From a checkpoint of a small contrastive image-text model.
Model: 7.12M parameters, 64-pixel images, encoder arch efficientnet_v2, encoder norm batchnorm, encoder depths [2, 5, 2], encoder widths [32, 48, 72], text encoder norm layernorm, text encoder activation gelu_tanh.
Training: ademamix at rate 0.00055, 9100 steps, batches of 256.
Data: trained on made-up ball-and-stick molecule models, 97500 training examples.
Rows from block 5 of the text encoder, named by matrix and row number. Rows with one number belong to one attention dimension. Each number is 128 + 32 x the weight over its row's rms, rounded and kept within 0 to 255. All counts start at 0. After the name is the row's rms in percent of the matrix's.
# v: attention value (text_encoder.blocks.5.attn.v.weight, 256x256), inputs 128-255
# proj: attention output (text_encoder.blocks.5.attn.proj.weight, 256x256, transposed), outputs 128-255
v.7 102 [ 79 119 170 157 112  58  64 117 156 154  71 216 154 141  79 152 112 147 126 155 136 128 107 130 106  94 147  84 145 153  88 141 172 167 161 131 100 128 167 117 173 123 104 146 186 143  91 131  95  83 160 166 156 144  79 143  73 165 115 186 144 136 107 111 159 181 104 136  88 116 122  81 113 131 129 159 126 139 148 126 148 118 142 179 190 168 159  54  98  86 121 123 125 120 133 113 166 138 111 162 180 135 104 119 142 163 151 135 195 157 209 173  87 129 149 162 155  89 148  72  95 166 130  81 105 154  97  77]
v.8 098 [106 155 136 150  65  67  83 199 139 180 107 132 143 140  89 112 122 107 135 142 149 171 132 132  82 154 109 144 151 114 143 159 147 152 134 111  98  87 132  72  92 185  84 133 155 123 146 130  85 135 114 154 143  99 173  82 144 117 109  89 150 144  94 153 121 154 144 134 135 101 165 194 118 132 111 151 122 174 108 193 101 150 104 141 149 123 133 132 110  89 173 114 150  89  99 176 128 126 130 118 130 170 121  91 102 130 136 111 180 158 200 212 119  49 116 185 128 105  72 109 156 146 179  85  90 124 104 112]
v.9 096 [101 111 119 139 123  99 193 153 167 148  88  86 118 143 109 166 145 130 125  99 175 151 174 151 117 101 121 109 114 130  95 179 147 166 113 157 174 128 119 129 119 179 150 126  94 149  75 108 173 178 142  93 113  61 165 109 182  94 100 132  72 126 117 115  99 113 118 117 152  75  85 124 113 106  87  75 131 153  89 172 131 128 113 126 119 129 125  99 178 135 131  97 116 153 115 167  95 111 100  85 140 152 124 132  86  92 153  98 127  91 113 117 116 104 164 168 162 143  81 134 164 100 183 137 117 129 166 102]
v.10 088 [155 115 111 121 174 190 156  82 166  93 195 123 130 144 112  66 132 163 151 153 141  60 127 151 176 168 144 164 124 164 157 127 134 111 121 119 147 116 123 148 117 141 132 102  89  96 100 129 149 167  79 107 135  91 179 174 169  45 142  48 103  67 146 109 147  84 165 130 105  85 113 165  96 128 121  84 159 104 136 156  77 145 151 119 110  98  82 137 188 121 121 146 113 147 168 115 113 139 126 140 108  62  97 154 132  71 118 163 120 118  76 119 173 180 165 110 123 146  80 150 129 103 158 144 131 105 107 129]
v.11 106 [ 99 148 142 175 112 127  50 153 140 156  77 135 127 172 148 132 172 137 130 115 125  85 137 127 148 133 171 117 154 129 127 102  94 166 171  96 172 116 163 117 128 196  98 141 130 159 152 171 147 136 101 148 143 194 107 136 123 110 128 167 200 177  81 191 121 149  74 176 124 125  71 142 157 131 166 208 128 101 168 122 136 101 133 104 129 160 104 125  86 108  90 138 139 117 172  58 157 128 129 131 163 112 110  92 138 115 141 114 138 176 162 151 121 151 127 168 155 107 156  87  97 142 136  69 132 136  65 130]
v.12 095 [108 100  60 119 152 116 175 106 153 109 116 123  77 171 102 156 131  96 125 134 133  53 121 143 127 146 156 123 115 151 139 127 127 160 123  88 128 147  91  81  98 156 167 103 111 128 175  73 104 115 108 106 130 126 177 153 138 129 119  86  92 133 120 161 103  56 170 155 179  93 128 136 141  89 138  59 159 130 125 180 159 146 166  76  71  94 139 140 179 110 126 131 170 130 154 144 121 127 100 137 141 159 109 124 100  85 120 164 114 107 141 168 135 129  96  89 127  98 150 157 139 156  93 155 131 179 158 162]
v.13 088 [180  76 180 100 187  79  91 116  98 115 105 138 129 128 100 198 155  86 115 136 160  92 173 145 157 107 145 114 138 100 133 151 192  85 138 150 158 159 102  88  99 176 114 130 126 128  98 128  82 131 144  99 145  82 125 131 140 134 102 153  62  91 140 134 106 119 167 175 138  94 149 177 119 151 159  64 101 144 120 180 173 155 156 176 180 202  99  79 161 156 101 103 143  76  93 172  98 172 167 104 155 130 159 175 124 122  86 115 134 152 102 111 122  63 103 111 118 105 106 121  89 143 102 122  79 160 126 149]
v.14 089 [124 114  89  89  84 149  99  82  98 143 124 164 159 179 185 145 125 145 117 145 121 125 178 114 164 130 109 158 180  94 139 119  93 136 146 107 106 114 122 144  73 112 139 120 129 126 109 117 205 108 157 156 104 138 118 194 156  98 109  86 115 177 128 136  91  94 143 176 155 172 141 176 145 126  93 141 147 183 167 172  70 137 132  78  99 104  84 147  98 120  82 105 155 181 165  75 184  85 143 121 109  84 135 108  86 115 111 160 104 118  97 140 131 164 150 109 126  92  95 125  74 110 122 106 175 110 144 198]
v.15 105 [114 119 194 160 125  87  49 163 133 139  68 173 173  95 151 135 157  97 178 115 109 136  97 181 134  87 143  78 164 161 147 128 129 166 168 139 122 102 153 157 172 162  82 142 147 190 112 186 126 123  90 169 165 161 120 142 131 161 107 159 175 180 159 171 156 196  78 171  62 107 116 107 154 156 165 197  86  97 158 112 156  87  89 136 138 134 100  88  76  77 138 115 142 139 167  74 108 129 123 105 157 141 132 122 164 152 104 100 156 116 144 157  98 125 138 169 127  81 153  87 114 143 156  72 117 113 115  73]
v.16 078 [104  88 164  60 151  90  84 127  99 124 135 127 132 123 108 138 174  87 155 131  74 111 118 126 146 181 188  95 145 102 148 141 140  94 106 174 155 189 165 104 128  92 126 118  76 143 146  93  99 157 106  64 117  77 126 138 125 105  86 108 175 121 169 163 145 158 157 118 152 170 144 179 166  85 163  83  74  99 164 141 174 162 174  75 180  82 137 177  94 171 121  83 150  92  85 111 166 119 171 167 132 176 109 104 136 146  95 151 161 166 154 111 126 139 164 152  72 137 162  90  93 163 123 166 121 162 161  87]
v.17 085 [183 115 194 166 150  92 123  99 100 148 154 103 108 111 157 131 164 101 123 153 110 153 164 103 129 129 161 163 158 119 153 162 158 160  95 165 153 143  89 125 176 140 168 195 140  80 113  95 128 190 156  69 104 156 123  67 135 137 114 145 132  71 138 106 141  86 120 168 163  68 167 175 168  70 138  66 125 116 131 134 153 146 149 123  97 117 116 105 106 189 162 109 128 106 118 127 125 135 161 116 136 122 146 176 153 166 173 122 111  89 127 168 100 121 185  93 165 157  66 131 171 169 150 155 140 111 179 123]
v.18 105 [111 112 193 159  81  55  57 184 146 158  85 147 141 122 106 154 155  99 108 121 141 117 103 173 120 108 149 149 168  91 145 154 154 141 149  92 164 107 174  79 122 202  73 170 155 133 142 134  96 150 173 161 145 170 129 121  63 158 105 138 195 192 136 123 147 158  68 165  87 119 123 131 127 152 139 129 153 154 149 137 110 148 132 180 155 174 116  86 121  58 174 151 118 118 132 131 120 165  98 171 180 125 139  86 158 134 150  97 158 140 199 185  88  55 146 159 146 114 174  64 131 164 163 119 100 112 110  62]
v.19 101 [154 103 136 184 115  86 126 167 140 172  78 142 158 127 172 183 163 110 137 135 193 182 172 137  58 129  99 141 108  78 162 137 153 126 108  80 113 104 171 131 151 172 134 111 123 145  91 170  61 197 114 148 139 145 173 115 107 131 149 155 147 141 134 163 119 118 147 138 148  70 125 193 129 124 108 106 129 130 155 188 143 154  90 135 172 186 148  59 175 111 189 144 131 109  87 140 130 116 114 141 160 124 120 142 118 130 163 123 178 101 158 172 136 100 133 117 160 115  85 119 114 176 117 103 101  94 149 106]
v.20 083 [183  97 107 114 139  84 157  85  99 169 109 112  85  98  75 153 153 136 156  93 115 126 107 132 123 158 162  93  94 125 121 126 127 132  88 189 138 127 113  98  85  91 147 160 166  52 158 115 145  99  86 122 132 106 101  98  81 147 123 112  94 169 135 107 158  87 167  98 122  98 199 177 137 142 151  92 126 148 161 147 121  98 143  87 129 103 147 102 124  84 102  93 153  65 109 160  64 116 116  84 100 177 167 125 121 163 113 167  99 155 134 126  71  75 119 101 141 185 142  76 167 104 144 130 172  92  96  77]
v.21 104 [146 132  70  93 146 159 112 125 136  61 148 153 148 151  97 123 145 120 129 175 116  72  98 170 123 153 144 119 135 173 125  65  78 115 150 136 105 148  99 148  90  66 140  97 144 117 162 140 153  69 153  87 120  98  77 161 129 126  83 158 122 178 110 105 164 155 153 140  90 149 138 128 118 183 107 144 130 135 154  75 133 100 158  96 122 148 175 187  68 158  89 133 147 115 135 122 156 130 150 186  95  98 110 134 166 189 140 148 122 164 116 128 113 163 119 164  78  88 183  77  77 103 124 167 155 180  83 135]
v.22 089 [ 86 173 159 199 186 177 128 158  99 124 116 122 158 153 134 120  98 111 129 170 135  90 137 105 172  84 158 112 141 199 153 116  65  65 140 132 156 106 106 110 176  97 150 183 150 159 169 141  88  83 135 162 146 102  80 115 124 110  90 147 193 114 127 121  98 101 117 196 120 191 137  89 149 164 166 174 137 131 149 100 157 166  87 106 132  75 147 145 111 169 114 143  99 162 162 127 148 105 117 116 155  92 118 135 167 117 109 149 140 156 119 118 149 127 185 109 121  73 143 100  60 125  99  91 138 162 127 148]
v.23 099 [147 109 137 100  83  88 125 161 152 100 127  84 115 116  87 156 107 127 112 113 126 132 174  82  48 153  88 159 135  98 124 163 165 142 107  78 126 116 148 129 113 131  65 144 113 101 133 104 157 171 166 104 102 115 164  64 106 155 117 160 138  85 130 100  94 120 175  85 122  68 162 208 146 105 147  92 110 149 126 140  86 110 175 141 139 186 130 132 168 104 133 132 167 137 106 179 101 110 136 117  90 179 142 154 113 138 167 129 132  95 129 188 115  76  64 120 122 105  68  92 125 128 123 122  93 133 140 173]
v.24 106 [110 150 151 173  88  80  96 205 112 188  79 195 161  99 126 120 126 163 165 115 140 171 192 125 122 133  95 107 172 158  85 188  83 112 120 102 112 113 185 137 142 209 109 149 171 177  93 177 139 125 106 182 116 125 106  95 117 175 147 176 145 116  93 183 123 167 137 123 100  96 122 109 150  81 141 149 154 142 160 147 124 150 152 126 159 136 104  79 181 131 170  98 124 129 177 120 148 153 129 129 162 132 158  72 138  82 172  67 112 112 179 196 158 120  82 117 113  75  72 161 136 121 163 124  95 129  99 113]
v.25 101 [130 148  63  74 156 179 229 130 117 113 125  82 122  78 120  95  90 153  87  93  74 119 123 105 119 106 155 129 112 131 144 115 104 125  98 163  99 124  64 114 103 122 194 124 110  55 168 141 132 112  95 108 131 129 175  96 176 123 138 130 115 108 138  86 108  67 141 119 192 141 129 158 126 133 141  91 165 172 136 147 132 158 162 113 131 119 144 154 130 189 131 123 174 102 128 181 140 115 144  64  76 123 149 188 131  84 142 164 104 145  70  99 144 172 139 122 154 167 102 131 143  89 171 134 166 165 167 189]
v.26 073 [ 89  77 100 146 112 176 189 207 111 114 142 122 162 123 128 119  71 178 164 102 161 151 115 168 109 103 126 107 159 138 156 149 174 135 104 105 128 133 115 149 101 173 170 149 145  93 167 175 112  53 178 175 170 143 123 124 114 129 118 185 155 176 201 126 170 179 172 128 144 157 106 143 181 122 145 134 143 163 124 153  95 141 158 160 156 106 110 131 126 168 120 106 128 121 110 144  62 106  97 131 106  54 131 172 157  90 170 123 124 113 153 100 157 125 107 144 119 123 134 155 154 145 153 107 156 129  61 126]
v.27 098 [154 129 144 165 156 138 115 161 120 133 166 111 113  51 110 120 127 162  71  88 153 131 153  71 103  71 122 186 147 120 169 109 178 125 109 172  87 170 131 101 180 111 118 121 130 116  76 114 130 138 106 107 125 126 148 120 153 135 142 126 123 115 116 102 158  93 157 123 161  72 120 149 115 127 126 131 166  91  82 116 171 133  84 136 121 128 163 146 180 150 202 130 128  91 134 146 130 164 106 120 115 103 115 109 116 142 123 137 123  69 132 135 109 134 145 106 101  97 125 132 139 124 104 172  88 137 201 125]
v.28 089 [169 151 106 120 106 117 118  65 124 124 125  82 150  53  84 131 109 172 113 102 152 140  90  92 110  65  95 114  89 139 162  94 156  82 119 117 152 128 119 188 142  84 154  98 162  73  96 129 159 128 136 143 124 160 124 120 123 154 133 158 125 102 133  76 103  83 151  68 162 108 153 113  62 215  67 112 182  79  65 120 172  95 143 142  85  98 192 119 136 102 168  92 109 178  82 194 148  90 106 135  78 102 163 157  97 116  97 176 122 106 118 100 116 146 129  69 176 166  88 176 142 117 120 120  71  95  93 102]
v.29 096 [128  85 102  81 122  90 104 121  95 137 180 130 107 168 149 147 136 104 114  95 137 136 167 103 168 129 154 115 143 134 119  96 173 126 185 171 172 188 135 102 118 133 201 139 127 156 173 105 121  86  90  83 113 104 165  92 169 146 104 114 122  76 179 159 157 138  83 121  86 126 113 168 105  70 177 129  76 107 117 126  90  95 104 174 134 186 119  66  90 156  63 126  83 101 121 173 137 118 169  77 184 154 177 188 147 128 137 166  81 126  86 138 117 141 166 126  98 173 143  83  99 153 151 151 158 100 140 107]
v.30 102 [162  73 165  90 157 130 165  69 119 162 183 143 133  65 113 113 122 137  93 139 152 127 112 108 166  79 121 119  90 157 141 146 132 121 161 121 146 196 134 168 104  52 178 142 108  70 103 138  82 121 106  76 119  98 110  94 167 106 180  72  92 111 110 108 122 152 163 126 163  84 118  66  95 167 121  52 146 125  78  88 106 132  73 140 116  98 155 117 148 176 142 132  80 118  90 158  85 141 177 120 108 100 138 146 158 164  98 128  91 104 139  51 112 170 175  86 147 129 104 151 155 165 152 139 145 138 183 121]
v.31 114 [133 152  77  91 138 171 181  74 127  83 159  76 139  89 115  98  97 151 100 151 101 149 105  96 187  71  76 164 108 101 132 129 100  99 102 182  96 137 108 174 146  41 142  77 106 112 138  97 183  96 135 130  94 152 171 125 158 119 165 115 116  93 129 112 117  91 137  81 127 167 122  84 132 144 139 100 170 108 126  98 148 145 120 122  74  74 141 137 104 120 141 115 179 112 108 171 126 130 168  92  84  93 162 165 114 110 114 129 136 117  51  43 153 158 134 112 111 146 118 162 171  67 102 170 157 130 119 120]
v.32 089 [160 147 152 169  92 127  99 135  91 137 132 164  93 158  78 150 147  83 116 150 100  97 109 148  97 149 144  97 140 121 152  69  92 140 161 123 101 138 185 142 113 168  90 123 127 187 170 135  83  65 119 159  99 148 128 153 132 185  56 124 101 204 160 156  83 126 135 121  76 169  82 105 156 192 145 125 140 163 168  94 128  80 106 133 165 115  91 112 140 121  80 158 109 159 148 139 128 126  89 117 154 146 110 147 127 149 145 155 107 107  89 183 183  91  57 100 155 156 185  95 155  94  83 125 118 110 119  94]
v.33 085 [ 66 117 198 130 152 133 162 182 159 185 111 159 143 117 127 171  96 145 148 121 140 170 139 131 164  96 107 109 147 130  85 109 158 137  87  90 125  99 164 117 158 174 148 155 104 132 143 138 176 145 164 159 157 133 140 143 153 138  63 158 167 123 154 137  71 143 164 107 112 135 114  79 207  99 118 183 172 171  77 177 104 137 105 146 135 112  69 149 141 129  95 186 193 135 153 175 112 123 129 129 121 107 121 107 155 106 164 111 160  67 100 121 102 113 138 165 174 150 101 102 121 103 161 155 113  98 108 100]
proj.7 106 [150 155 125  98 107 144 148 116 193 128 106 110 170 127 124 128 187 157 134 131 135 128 153 131 130  89 167  86 161 110 123  73 154  94 115 120 136 227 104 143 139  27 134 128  92 113 151 122 144 153 145 166 155 140 120 116 124 134 117 128 127 113 139  84 157 149 134 120 141 135 189  77 113 149 130 129  77  56 163  89 114  69  80  76 137 114 127 165  68 149 145 103  96 125 116 152 106 122 155 131 126 153 168 129 183 148 142 201 124 149  93  54  87 158 108  96 162 157 126 103  96 123  98 154  90 214 122 113]
proj.8 100 [142 132 114 151 124 151 144 126 131 187 113  95  94  61 114 126 150 192 165  88 198 146 166  95 152  96 161 108 134 120 107 142 148  95 139 140 160 183 104 140 162  44 102 144 103 113 104 174 104 149  94 203 151 146 157 111 148 164 126 118 124 113 132  77 135 139 113 149  74 134 134 116 110 168 130 160 111  47 175  84  39 162 128 101 132 101 197 167 127 141 141 133  44 180 122 125 117 102 173 114 111 130 103  98 154 114 106 136 101 119 104 107 111 162 110 161 157 122 133 162  86 124  98 120  73 185  89 116]
proj.9 095 [ 94 126 138 136 169 129 126 131  76 161 126 114  84  94 155 151 126 140 153  83 190 102 118  97 146 111 109 155  72 128  87 227  83 123  99 134 165 108 153 116 136 145  71 133 114 132  77 226 108 146 102 164 175 156 150  91 171 183 136 111 123  90 126 118  88 149 117 132 117 143  92 217 147 191 133 168 142 130 167 117 113 172 174 174  98 141 244 103 228  92 148 127  87 135 115 128 148 133  94  90  78 113  70  76  98 108 119  66 121  86 112 116 169 107  95 138 117  91 118 191 113 112 123 120 136 149  88 134]
proj.10 086 [128 127 143 176 191  80 111 122  71 103 154 138  76 136 150 131  89  96 112 152  99  98  62 128 121 129 139 160 101 147  90 159  97 173 118 162 141  37 151 104 125 188 139 136 173 121 103 152 109  94 108  72 105 124 126 126 131 118 136 131 168 107 119 179  98 113 126 145 125  99  71 179 171 137 126 129 172 194  93 156 149 184 148 180 108 187 154  98 181 104 119 142 131 127 116 111 128 119 106  99 155 107 117 128  88 142 119  27 149 107 162 195 174  95 154 146 105 115 139 135 155 111 164 121 205  45 131 132]
proj.11 110 [193 153 106 127 163 145 142  88 176  83 148 120 138  87 138 127 174 136  89 161  99 122 107 152 146  97 186 109 160 122 123  93 161  98 115 168 150 194 102 143 103  54 166 116 133 113 152  94 118 137  92  72 132 122 121 117 114  97 158 120 134 115 115  78 200 129 139 108 144 129 155  71 111 158 135  88 102  98 118 125 110 111  87  99 119 153 112 165  52 161  98 139 115 129 103 171 113 127 175 127 173 130 170 188 175 184 125 165 179 128  89  78  76 171 159  73 129 164 142 137 118  96 126 157 123 184 121 104]
proj.12 079 [138  86 117 181 161 124 121 133  54 123 134 118  63 113 174 114  74  99 120  98 105 152  84 171 124 137  93 177 124 163 133 153 108 126 128 142 123  63 115 140 141 159 159 153 191 127  93 107  82  89 109  78  96 106 151 169 147 112 157 152 149 121  83 147 161 106 114 107  97 157  56 182 118 103 126  97 150 173  72 153 107 173 148 173 103 181 127  63 161 118 140 124 127 155 136 130 159 153 162 145 126 138 128 107 132 109 101  71 134  95 182 205 183  89 176 136 105 146 156 155 168 121 147 117 157  31 165 137]
proj.13 074 [115 113 118 119 112 154 129 132  74 165 133  66  94 165 115 102 144 150 135 120 161 101 168 100 105 160 103 144 171 133 177 122  98 120 142  89 137 103 129  90  94 136 109 114 168 127 144 142 145  91 151 198 139 129 138 159 152 122  79 133 105 144 138 151 101 135 104 148 120 172  83 116 124 120 132 177 124 128 146 122  50 187 175 110 127 122 128 192 195  99 144 131 120 126 181 125 146 122 100 175 112 150 123 115 154  79  79 145  94 111 125 128 161 173  44 209 148  63 114 159 138 151  93 124  46 123  98 154]
proj.14 092 [142  92 139 132 177  97 122 100 135  81 121 129 113 121 187 126 108  44 105 117  53 131  71 147 115 119 115 154 129 150 118 120 125 143 131 150 126  84 108 141 145 165 166 146 151 144 148  83 105 133  89  35  95 101 117 121 143 130 172 138 176 110  74 126 184 103 141 106 118 107 122 167 132 104 124  72 131 141  66 142 163 121  84 189 121 171 116  61  74 133 138 111 130 134 129 136 154 169 163 121 143 134 155 154 108 169 142 111 189 116 145 139 130  89 200  71  79 164 153 123 163 109 164 127 212  56 190 105]
proj.15 103 [175 165 126 108 129 153 142  98 193 137 113 113 174 101 137 125 184 152 142 145 137 139 135 157 155 111 178  86 172 130 134 105 159  96 134 139 180 211 126 141 134  38 128 114 103 108 160 116 128 139 121 154 146 125 107 118 127 121 138 109 144 129 142  79 160 142 109 133 126 144 177  52 128 159 127 120  82  59 147  87  87 109  77  83 142 141 117 194  81 172 100 121 102 128 106 149 108 108 160 141 154 153 146 156 176 166 137 194 159 141  80  42  70 173 128  98 155 153 131 130  88 122 103 145  83 237  98  97]
proj.16 064 [116 140 109 101  90 157 181 118 126  88 167 113 131 167 134 102 160 118 108 121  85 146 188 104 130 188 102 158 153 154 172  83 105 130 133 116 158 111  85 130 116 140 186 133 167 115 192  52 169  99 156 137  44 105 110 161 139 117 140  80 144 152 124 157 173 126 125 130 123 133  91  84 135  80 159 134 114 135  67 129 100 128 134  69 155  97   5 159  99 159 101 168 146 144 165 127 138 158 165 199 178 197 161 116 125 124 110 165 135 179 111 119 166 168 145 165 153 115 102  98 175 144  98 151  99 108 133  95]
proj.17 077 [121 132 131 136 121 162 125 180  95 192 111 117  85 113 115 144 115 187 149 113 187  80 152  99 133 100 116 101 100 115 186 152 101 115 150  89 122 157 148  95 114 123  96 122 112  94  94 199  91 110 135 236 180 108 159 136 159 176  68 128  71 119 136 153  58 115 128 140  94 144  75 174 139 126 117 182 132  95 156 117  76 170 166 137 127 149 180 125 216  98 120 173  91 159 143 123 126  57 109 131 132 129  75 104 160  71 110 108  88 128 122 134 135 111  61 158 162 104 117 178  98 148 115 137  89 154 100 149]
proj.18 107 [177 161 101 112 128 159 145  96 173 158 129 106 138  79 126 116 181 172 134 125 148 152 162 125 141  95 157 107 183 127 133  96 170  94 129 133 151 217 122 143 135  34 149 136 124 108 139 116 133 141 127 170 136 127 146 138 129 117 140 105 122 136 126  74 146 141 106 124  99 162 176  59  96 147 133 130 101  68 153  91  72 113  93  74 129 100 124 190  75 143 120 121  77 157 107 141  98 102 175 145 139 154 150 129 175 146 109 204 120 141  92  70  81 178 112 126 145 141 118 152  92 113  93 142  65 219  98 103]
proj.19 101 [143 128 145 158 104 129 137 128 129 202 130 121 106  84 118 130 129 208 161 106 196 124 119  65 136  81 147  97 111 122 114 162 118 115 130 103 101 166 137 132 149  54  80 123 139 125  90 203 108 143 113 220 197 158 145 138 130 172  99 136  94 120 108  90 118 142 127 134 112 115 123 140 105 183 133 190 126  66 188  96  79 161 136 126 122 112 227 133 154  91 139 145  73 160 110 117 118 109 108  76 105 115 108  94 147 101 125 135  89 107 115 106 117 141  59 163 143 113 129 161  68 132 101 124  97 180  86 144]
proj.20 066 [115 143  87  97  94 167 144 145  97 140 136  85 112 159 127  96 143 108 146 110 153 138 192 114 111 168  78 151 173 132 167  87 128 138 116 136 123 120 115 128 147 167 128 132 154 145 144  95 161  96 141 170 106  73 123 172 111 123 132 142  90 128 133 150  95 117 121 120 125 183 129 109 117  72 137 143 135 119  94 128  81 154 156  83 145 132  23 179 157 151 136 133 163 128 147 161 135 135 120 237 119 182 137 119 138 108  43 170  79 144 127 146 165 167  94 189 144  67  85 116 168 168  79 127  55  94  90 129]
proj.21 115 [125 119 128 101 104 158 128 113 137  56 120 119 139 179 133  97 114  87  86 160  61 143 147 160 119 166 127 144 172 123 186  44 149 137 154 134 118 117 100 114 102 133 209 132 156 136 199  36 145  87 158  81  70 106 116 169 101  83 129 121 144 148 127 160 186 122 128 112 140 131 127  74 121  62 133  77 114 140  64 166 131 107 118 103 147 120  24 153  72 133 114 122 164 125 153 171 131 166 172 185 166 147 177 177 145 144 107 183 124 163 128 144 142 138 175 143 118 146 125 101 182 120 148 150  95  80 159 132]
proj.22 084 [141 139 123 100 141 105 156  96 155  46 163 128 173 162 158 121 153 105  60 175  68 118  94 206 116 174 162 149 107 107 138  94 154 142 123 160 188 125 127 111  76 135 154 105 117 141 200  82 153 137 140  46  92 102  93 127 131  91 154 117 142 139 139 134 173 135 177  90 197 108 114 117 142 136 149  85 102 166  88 150 186 103 120 123 100 168  54 127  80 100 111 128 196  87 107 169 125 191 134 142 167 119 183 177 128 175 152 110 156 146 104  90 150 169 168  81  97 168 135  90 165  99 194 140 157 119 108 120]
proj.23 094 [117 102 142 167 113 138 103 127  96 213 112 127  82  91 134 123 121 178 188  62 194 134 124  84 141  96  99 123 109 125 127 167  94 126 124  90  90 134 134 154 165  95 106 141 131 146  64 193  96 142 106 188 160 136 199 121 134 194 121 140 109  99 107 108 115 136 104 158  72 143 139 174  83 133 118 155 134  76 175  93  73 150 140 148 120  96 239  96 179  98 175 120  58 183 142 113 142  94 127  89  79 106  85  72 135  78 120 106  95 115 140 160 134  92  89 146 144 110 127 213  79 131  90 113 117 134 128 165]
proj.24 115 [128 133 141 138 153  94 142 108 163 153 111 121 134  69 163 149 163 155 136  92 162 133  92 137 119  79 159  94  93 156  60 162 144 102  85 129 160 178 145 146 149  68  94 127 101 136 132 154 106 209  99 140 180 138 141  92 149 175 151 131 154 100 112  57 158 145 140 113 117 113 153 151 103 178 128 146  95  72 188  97 132 110  74 146 100 142 219 115 104 114 156 103  80 140  90 140 136 138 123  74  93 139 143 108 131 160 171 121 161 106  91  89 114 140 116  68 125 164 135 159  74  85 133 117 159 178 118 125]
proj.25 098 [116  90 132 141 144 122 127 139  69 136 139 134  57 155 143 128  83  85 144 135 132 110 115 124 118 178  90 185  78 146 130 197 105 162 112 127 117  56 147  95 140 216 112 140 118 141  80 165 115 122 130 105 101 120 126 106 139 116 150 148 127 113 146 166  80  99 126 140 151 125  85 201 144 120 110 102 167 194 103 159 154 177 190 174 132 151 145  89 208 125 124 131 163 102 146 106 148 125  97 124 118 135  70 107  69 103 121  39 114 107 144 178 165  91 126 137 100 113 102 154 141 145 133  94 152  50 134 148]
proj.26 040 [140 159 158 145 148 109 125  96 139  96 154 129 149 122 118  85 102 134 117 154 159 193 107 117 139 172 132 127 152 107  77 162 139 161 108 175 161 103 146 144 113 142  50 132 125 235 113 164 153 149 112  96 129 161 119  91  86 138 156 149 167  93 125 132 169 127 148  93 180 156 160  87  92 170 109  80 151 131 175 113 155 107 128 138 127 105 200 133  99  76 170  51 151  72 119 125 106 161  86 119  78 160 123 112 117 164 172  96 193 111 132 133 111  75 125  66 110 120  73 133 116  97 149  56 141  91 121 132]
proj.27 108 [ 84 116 154 130  60 117  86 164 129 212  81 172 149 123  99 139 115 194 175 110 184 139 145 109 116 126 115  98 117 107 149 123 122 116 141  74  82 138 168 118 107 123  68 125 132 124 103 201 117 144 155 217 176 140 145 140 125 178  57 147  76 135 120 131  85 155 137 146 114 124 119 155 112 138 119 211 140 107 177 110 116 125 144 126 136  96 213  82 165  79 159 133 103 159 131 118 129  98  91  81  73  89  86  93 149  75 141 143  91 125 169 142 126  95  54 154 153  83 128 130 104 134 123 121 114 151 108 167]
proj.28 074 [ 70 123 149 131 101  89  59 176  96 187  88 182 150 167 118 146 105 119 180 104 136 131 150 113 109 129  72  90  82 109 124 159  78 151 103  96  71 110 171 131 147 185  62 150 135 140  96 178 138 134 130 175 178 149 163 119 100 184  93 151 112 124 133 150  73 132 136 139 123 114 171 188 144 120 128 177 125 128 175 107 156 107 131 168 133  87 202  77 169 142 171  77 108 124 141 101 134 120  96  91  72  96 100  92 113  76 143 111 104 125 195 162 153  48  92 136 121  83 154 110 120 157 122 118 164  99 136 133]
proj.29 090 [ 97 122  96 103 156 153 171 109 113 101 126  51 145 138 137 101 158 103 101 132 135 105 159 132 138 162 123 151 150 128 146 106 137 129 130 137 187 109 136 111  91 149 130  88 132 127 170 117 155  83 146 134 105 105 112 148 158 101 106 101 128 144 144 140 145 130 130 124 142 169  88 101 105 162 143 147 143 158  95 138 100 141 149 107 146 141  60 204 174  85 130 182 149 139 168 151 132 176  87 209 133 150 141 158 134 131  91 144 104 124  97 115 162 205 115 193 121  98 102  96 155 126 104 139  60 137  57 154]
proj.30 103 [ 82 138 149 112 106 109  97 192  94 156  97 159 162 162  95 144  92 128 152 148 140 122 145 123 135 154 113 119 112 127 122 135  95 141 148 113 129  81 180 114 119 195  69 115 111 112 107 159 140  84 176 168 145 133  95 124 111 166  89 125 121 142 166 187  36 139 126 156 130 135 126 156 164 135 149 204 142 175 138 142 151 125 155 143 141 128  82 108 158  87 126 142 168 127 145  90 125 106  69 121 134 105 111  99 123 104 124 115  86 159 175 154 143 119  91 189 130  70 129  88 136 140 125 147 129 111 107 135]
proj.31 120 [ 81 135 149 112 106  89  91 159 111 108 125 180 136 185 126 150  94  80 141 139 104 139 122 159 108 167  89 153  85 121 116 161  83 171 128 134 115  61 164 102 117 232 100 126 125 153 112 132 122 121 157 105 120 127 112 107 117 138 131 141 141 138 145 176  67 127 136 130 145 116 134 188 174 105 135 129 159 197 114 159 213  95 148 164 130 124 126  57 150 137 126  99 178 105 115  87 137 135  89  92 117  97 100 111  79 121 173  63 138 140 182 168 146  58 151 104  98 108 138  97 155 146 178 121 197  82 160 125]
proj.32 073 [107  96 110  95 115 144 119  95 169  59 127  85 196 168 140 130 206 103 108 122  95 125 129 124  98 114 115 123 192 109  93  58 189 110 139  93 112 151 111 163 139 129 166 140 111 191 228  48 153 150 153 100 143 130 143 115 137  98 139 108 130 145 100  91 184 139 128 100 145 123 182  78 106 110 151  88 129 106 141 128 129  70  97  97 142 116  91 169  57 149 160  96 139 115 151 152 125 199 145 168  98 156 211 169 154 175 144 185 160 146 116 106 118 175 131 131 146 159 140  95 145 122 125 157  96 108 132 142]
proj.33 074 [129 112 139 119 184 133 157  78 120 118 148 125 115 108 148 148 162 110 146 148 185  87 100 116 134 114 130 137  71 112  77 240 135 115  85 160 168 164 160 120 125 139  68 103  88 163  62 195 101 191  96 117 154 163 129  61 154 134 164 119 120 110 137  73 102 118 124 105 156 114 132 176 123 204 105  79 131 136 160 138 169 126 136 155 115 154 216 130 137 153 143 114 138 101 100 122 117 126  90  86 119 124  80 114  88 159 157 105 170  71  93  85 103 123 123  35  91 137 136 163  99 103 114 132 173 200 102 114]